A small masked spectrogram model, trained from scratch.
Data: trained on phrases spoken by 400 fixed synthetic voices, 25.9 epochs.
Rows from block 3 of a small masked spectrogram model, named by matrix and row number. Rows with one number belong to one neuron. Each number is 128 + 24 x the weight over its row's rms, rounded and kept within 0 to 255. All counts start at 0. Numbers have three digits each.
After each neuron's rows are labels from the 100 clips, of 14976, where the neuron reaches its largest size: "lies over" is the class under the peak; "strongest on" is what is common among them. Only what is clearly more common there than usual is listed. The data: phrases spoken by 400 fixed synthetic voices. In brackets: how many of the 100, against the usual share in percent.
# u: gMLP up (value half) (model.blocks.3.mixer.u.weight, 576x192), inputs 96-191
# v: gMLP up (gate half) (model.blocks.3.mixer.v.weight, 576x192), inputs 96-191
# out: gMLP down (model.blocks.3.mixer.out.weight, 192x576, transposed), outputs 96-191

u.483:136119182104142146114128099168181119149115135128075131112160117167160113136118125080160110140158102158101099096149131106129154109124120118127111108179091128140140096078099129113139116101116140120148166128133138127107161143111143114128123120161139111101163115113117129122105137121162129106
v.483:136068113106107140146119121114104133082151121134090091122130119191134122138158113127153079128143135144118150098143120143129131131111149122113205098092151183125115154146122171149136137135147053080122161139126179128133140137118138119109146140130123116120095103130111162147100156116107104135
out.483:095173109136137157134167137124134145159113128177099136119131144188147126109112113113144126185126141145160099144117191148144073115077117139066123097118127150143137160096136114145128130086126132131112108117178102147117117133142126128097162105118107117114106121157140138116063089102132119186
lies over: /t/ (28 vs 4.9)
strongest on: white noise (40 vs 12.5)

u.573:150107147070092164114111089133103137146106132108124111144139147121118141117111137150136137150126110103087143116115149174131102154128120100159140137132105162168122159108134158135115141118111079127134098122113170123158090104146153136131131073119123122106118129164129122127158100124142126176
v.573:153093165124137116106129131069132132142089113125168158120130123141147133117130114126152112114141093114159104105102133114184123139128109094124137106166128135127188138131153137163117133126140137102136143117165134121120115137086171102141138123201114130102089143126097152129115135068161087153
out.573:144093104114107134102106116133138150123098117133162083120152140122131109120135117174202136107125122138075115093169170166129108123123152101140154173103135135153096172114154116156113146134168111089109151145115152136143150112104099118160099135124135133091132138131134125149152094091108165128
lies over: /k/ (57 vs 3.6)
strongest on: /k/ (82 vs 46.5); muffled (low-pass) (39 vs 11.6)

u.458:122148137086131139139147110155130119141109126084154195139140075156194119168128106119108127125154096076125117055135100101159116091143156146093170128132163132085112131109103110108136102142129111108112112109124156151117116126093120112101104140116109111130123145141132155140133136158162118111
v.458:160118143103122144091120063127094145146136142133102105146102102160124126126121113134111088101150117116126107090128079139139122099092107089104135121151178135126154141124151122140130167165163101136119105142081124131129148141100147072152161116140107119114132180081098132136115156117094110109
out.458:139114124110127114165116142107142110138127107152119130112091159157156143140114110139123128138152148139134129107107147121136089097144146116118145086136117123115092170129136118123121090131076125133122136124109157205113077091111154126113121151129151113129151163116131199134122150132110145144
lies over: /s/ (58 vs 3.9)
strongest on: thin (high-pass) (36 vs 12.7)

u.241:100084136135131121125099117119174126198105168150164117165112104140158117096110071170112109120129109107151122108103134153141092184140107182128137081187134137087126174134161104137093103134122068108138145149129128141139129101147121137146127129120110119101143126140148117115115121123133141158
v.241:116082130128136175140160113130165080120132162182151143125130147102149136197090123140123167118123141131143131107161089114137175090099134141152114151161121120107107190094132140130133134123113146164129138127137086075114118091151140141112103123128177124152144112158130116116153113143137117150
out.241:162154131133159155138089091121140124113107133168087103106109127115155127103132148150174118125116126146133164069118134096097128127098151122208135151071121137107127153163136134120115142139097133130111157127110142117108158151106153151127134094148135106109160097169123127109171141125176107133
lies over: /s/ (84 vs 3.9)
strongest on: /s/ (91 vs 53.4)

u.33:147111164159163137145107109133075135108125089174135126160184055096114119149105115088133118110131115149140139143125127144130184167141127130133115151180120125143089118143139126094140117154133130083160129103137063136166152095123131121109111124140154139125159136121134173147149131091128167181
v.33:150179172107133150130137168133100135141145118126130141119122119080131129142145148115142167139107133132110129111112135151113101121181141071108129160137098121136119107097165097130096170129111102142117130114133110126156095122151147135139123136139129138090053138136143116083128118150190131129
out.33:109131171151148117113147136102068151137128168083105143133112071112117124122110165108122133118087140152125116171163121116120130150147097135116102127133112158098168138114146152121138136131119132144158103101153072107126122138141148145115144159118135120166107102111197120089114124096105152092
lies over: /æ/ (30 vs 2.8)
strongest on: child-like voice (45 vs 22.3); clipping (39 vs 7.9)

u.25:099136100112111095141109152140130143120105104093124103125120116176154152162127127151133159075158162139078109147137134157084106097099129128131109142115135127098100135153156130124101114124103175174109161109118114095095149148070145114120137164135154133163125129137096125150116158117135125122
v.25:116117158139126177143141114134172098156147149104126144103136111157131094123123155126148158135108094145123133135145163135143100167112114140127139145145114104068117188133113142157110145120133157126149164115124114117122118095164095142116122110151132130166143111152130135097169164152095157117
out.25:085136127092149123148169156098119140094105097147125124131088157171143107147120137181097140110178153104116155076103102136110133105161100122147159144094150110126121119150152086137121106141123149128084140125118160157100139120099139102135129112121120096105104170114096143153115159125142111142
lies over: silence (60 vs 25.4)
strongest on: mains hum (53 vs 12.8); rumble (39 vs 12.6)

u.511:118140156149131137117123075123084121158126143077154103140126119121084174100093103143161124141141124118121148114130117134117110147097162090183129138123128127167117160144067151123127128088101093158153108124145175134141112111168125140125158128135134126155155140152131138118120102153119142163
v.511:131108125109117090123144133126125118096147108145128112117129095138116134134156129203126122138145066129100137150169125148121093164099148140169132113093145108134124148114105095128142177136141146103140154139142151171096125119133149114123095145132119089123152102161153110123087126119153082155
out.511:193086135137138116111177104116074116127145136122066114132104141150115108111138157121128118154115141138161120163080144143131176117101106138106129131098139131172135130054116113135124110129121091160135127127118076080108107144173097128136155123110085140177092122117149119127151126131151077123
lies over: /k/ (93 vs 3.6)
strongest on: /k/ (96 vs 46.5)

u.493:156144149113145109127138147156091109091147137158097149101157095119144108126134123127150124102124128142152110137164087116133141157119155139116135120107135148159106165093158130161107129145161133106115168134137112074095062145107141126137136174148149122120104131101126119096149148085131116144
v.493:145096164095108151151122145125085123122156107173088147088152113120126123114154128094148111085143135152144120121126097091129170181144179119134140120155149134118103089158129126132144100108118141122164130079166156148116110113096132109114088122114124153124145131181126149154166165143172128155
out.493:153160137120097132103152098109121149120126181116115146164139157129114125144081162109124106167118149131101136106111093149130116104115100142138078116072116157125161129113098159110136158145109080118146122127102117107105134156153110145129085092122115109149160091153141077088107102157097111060
lies over: /æ/ (46 vs 2.8)
strongest on: deep voice (69 vs 28.3); /æ/ (61 vs 27.8)

u.203:109141125120160177117113151091180142108093136066184114120145141140106125114129113179123116166133134160117164183143142105117154091135121089143069142091122121129113105128172122140123127117085099112119114120146097111137131110155119135121079116113114141129132133114168145142132102130127117083
v.203:150125092125139148139136138158096108133178100141152138144092110130141114132125157069055115069140130146103160059172136120128128134147137127146107161171120109125122124109142106122148142138115107124070196152128127111148103119107142138095156068130165139086121115145143126135122147137124157111
out.203:151147157109119118162120086132129128164177087116085113138176089126134187163152119146142125121137137131137118166121134157113117138149122121134054134139144125131109142145105110124131128119155142125136141155115140087082133142104153126107231129134109110088106163135103165144138118132155102164
lies over: /æ/ (28 vs 2.8)
strongest on: /æ/ (56 vs 27.8)

u.128:187108118120141151119116124104095134180130136170124142097096137159139125128146099129121129088108087106101127109151175130158112114145136106124155117129138123071146107130185123099105124167103088096116146121068142147103128120148148130143144145155090114091098125162114121113097079142160134152
v.128:125125167104128172130099104095108150106108124157124143095097091132114113134137119083135163078118132158093125090139148082176135172133176105097130125175132160144106109162133114114111059135107124137174152114141140120180140110098126155117106100120128120135152110184123164143138128102145160138
out.128:068110131127109089120147154151156139086148127124086121176132127090143132106111095163102148145129118124139104139135114158130174130132122155146124107143140124131121179136055125123122143122154169118112114145185118132154099135141105132135091139117132138097150149103116130125173137079089104177
lies over: /æ/ (48 vs 2.8)
strongest on: deep voice (69 vs 28.3); /æ/ (62 vs 27.8)

u.345:134137163164095130128147099103129133135131123132135151156144091109144137147122099123133084132136124132161083149110186121101181144198116118168071136167124087206104141162140109124149116136127136139206111141132127127120116108134111132116108123104109124122146118117127133116132101156128159122
v.345:181112070127114177108131110101097135132085140135141111127153141154133151120104141153111139143105108152106146144156133184154140046109114110124124051156132119091098127152130156143144143105086072157139128111150120127127169127171125126160138160123129143115146132139097114106130113119117138119
out.345:100126128096108117079146079136165163155103120113149148081140128133189151144099112144160130117152109106130129087150124107157109131102138048144152132119137102118112117121088116127115102153116085123171119116081139147096142118100098115160146160149155119127109140157119108139088104160128166126
lies over: /k/ (31 vs 3.6)
strongest on: /k/ (75 vs 46.5)

u.102:110128123104100136116128136111145089161133140109131127143092136109112159150135151166141086103156135124120077154141123127145116114115133169198121085115142141107120111124166162100133114172098151119131108140106115117128136146084144126138175116136109086144088098122124123103099168093163085104
v.102:076136150123129137149149113123182141168096130092134137085143145132138114138120162090165134167117119148143116127129141115123133149087096131112147134137074117094115145157139127128136156175102154113111171077102147143120096128145096166125117126119144119164120102079148141135106133148108143151
out.102:158152129101120131084105127089124127132102111137168156161086108124120122144135184128116139118140139113145107097088117174135136126149126142162112111140149102154118102135132099157094118148109141159137128149134126110122110134127128101210134099124137147115081141093090099152166127124152141098
lies over: silence (57 vs 25.4)
strongest on: reverberation (67 vs 34.6); clipping (25 vs 7.9)

u.444:166126112143162128114130122111102132105176133097160148128090076138098124129137141147131132154121147148173154137114161119116167109165137095117110145126147094120115111129101120072141145099126139130164127131114143123116122128117101141129124163109115129181123117123138130122119118101168057150
v.444:071105135102077117128127167158161151131136150168108119153115098088162162120162107140131153109156143100152111128137144139140143163079111146111095145080118139108168150082107128139110151121130114112159122130156123126118092113147178114134137138150071108111144132165119113122125181156167075160
out.444:096098097077171105123122111138126162140140136125149135140086134126130136126139133122071133165143128140118161121156124133099143090171099131099133136067134112112141114130104136114139143115151091139184130166145159152161093114126128132135102148161109186136122149112136093117141138113111116127
lies over: /k/ (28 vs 3.6); /t/ (26 vs 4.9)
strongest on: child-like voice (65 vs 22.3)

u.209:091168090147145153110152120130164118140126123096142136115145146151133148167135086132166141134134158103125105155150098136118168124115127119156114093155092101117115085141122116156139138148085114144167117103127160155102110133117123117149119134142146110163110122119111115130104093148112149138
v.209:158134135200177110112160111087131112150169132130151143147152138161144181119108146089162091146126134155137129161101119113138154085093110115142121122103135119095132126097127173126117135117133108137130154146132142136094106104104123117143100131203149116175127135138093126125137123117114155109
out.209:138150086112142092173100128151079153119119119110109132140148136133115129152179137112121120144126097116087113104099142152171140162147113196120109123112112142133133113177109119164118147119138113166166135148178105132150071134125096136104080102146117102106128115099116141111098145136126124115
lies over: /t/ (41 vs 4.9)
strongest on: child-like voice (58 vs 22.3)

u.223:092092151157146187129113081137177135149119105122118186137150128115120109123109119105060095147111097120159116097090130108144149127186142168110150150159118118094101114156151137112146110112155133096149073130134112165152121118132112151116097101089143116108121119119133146143144097114110187121
v.223:144155125130153117147182149129147080114105114174115163103150109138133117123103131121120194133132105162169127120157130123143123101124108099148109149158144091117118179074138125128130181139107150148104124125118109082147130092138130164123180113132144112123067114104145100089131146097115146150
out.223:175123122126126115152093140168138136152110137153129113140111045114145113139106146139130129120092130152119131185153086175113153149078094144142087125148125172183140158105135149162119146112163127151104120121123096104144110144188149162089154124136124121128119089077174147099178129112111153157
lies over: /oʊ/ (43 vs 3.9)
strongest on: /oʊ/ (64 vs 36.8)

u.110:164097124164142147157112150128101137115109083173095123132103127114131111159102159079133118162116140153127139117101114112150169166165132124138143133093140125137067094106171107130151079146109122112132130127146125146122142098135189140099126090132145117117195134147160172167137110123135134134
v.110:183161180113164151143143170117139134149116122145169114122153120154126089163116150151157170109100098151139102111130126152166108138135106118133172104136136116177132138106146147134108117166090136088126135127130116139120102100150167142133121130085094131128134116125123123117125135114162150154
out.110:130128145127126126109121053093152117126135149045167150122129138129080115097124166132155127087111146140132116118153160068141040138124132101122107143126109134125125155124152144129149139102129127093151145122091126123160121146131063134120130148123121088145102119124131112117141129141128109124
lies over: /æ/ (35 vs 2.8)
strongest on: high voice (52 vs 24.7)

u.95:148091146163139181127098097141119128132199148116142125124125116139129151130125129106103137143106161156121149135123111143112156114136138133178101144157126115156148128126122136110126141090146129137169108128137159098185151142144123136121118118105056126182165107122115140124164122158070145103
v.95:141115133191145158147155110117154141096110113135097109154128153123149170127092128156146109173113138119165137111127112122144145150119155155094129141139180096162145162169145157098128146121109125142132111152134123160108100116154135128137136161117137097130109125112119125116123170089055145106
out.95:110096087108118134140104117125101131135143123147145084188104073139140144143109166139148132109122172129142117123109147149145160105124121129157132111079141137153131131139137118109101132125116119185153150093109119102133174111118120140116144113199110100107135135145116135137129156105159158141
lies over: /oʊ/ (57 vs 3.9)
strongest on: /oʊ/ (70 vs 36.8)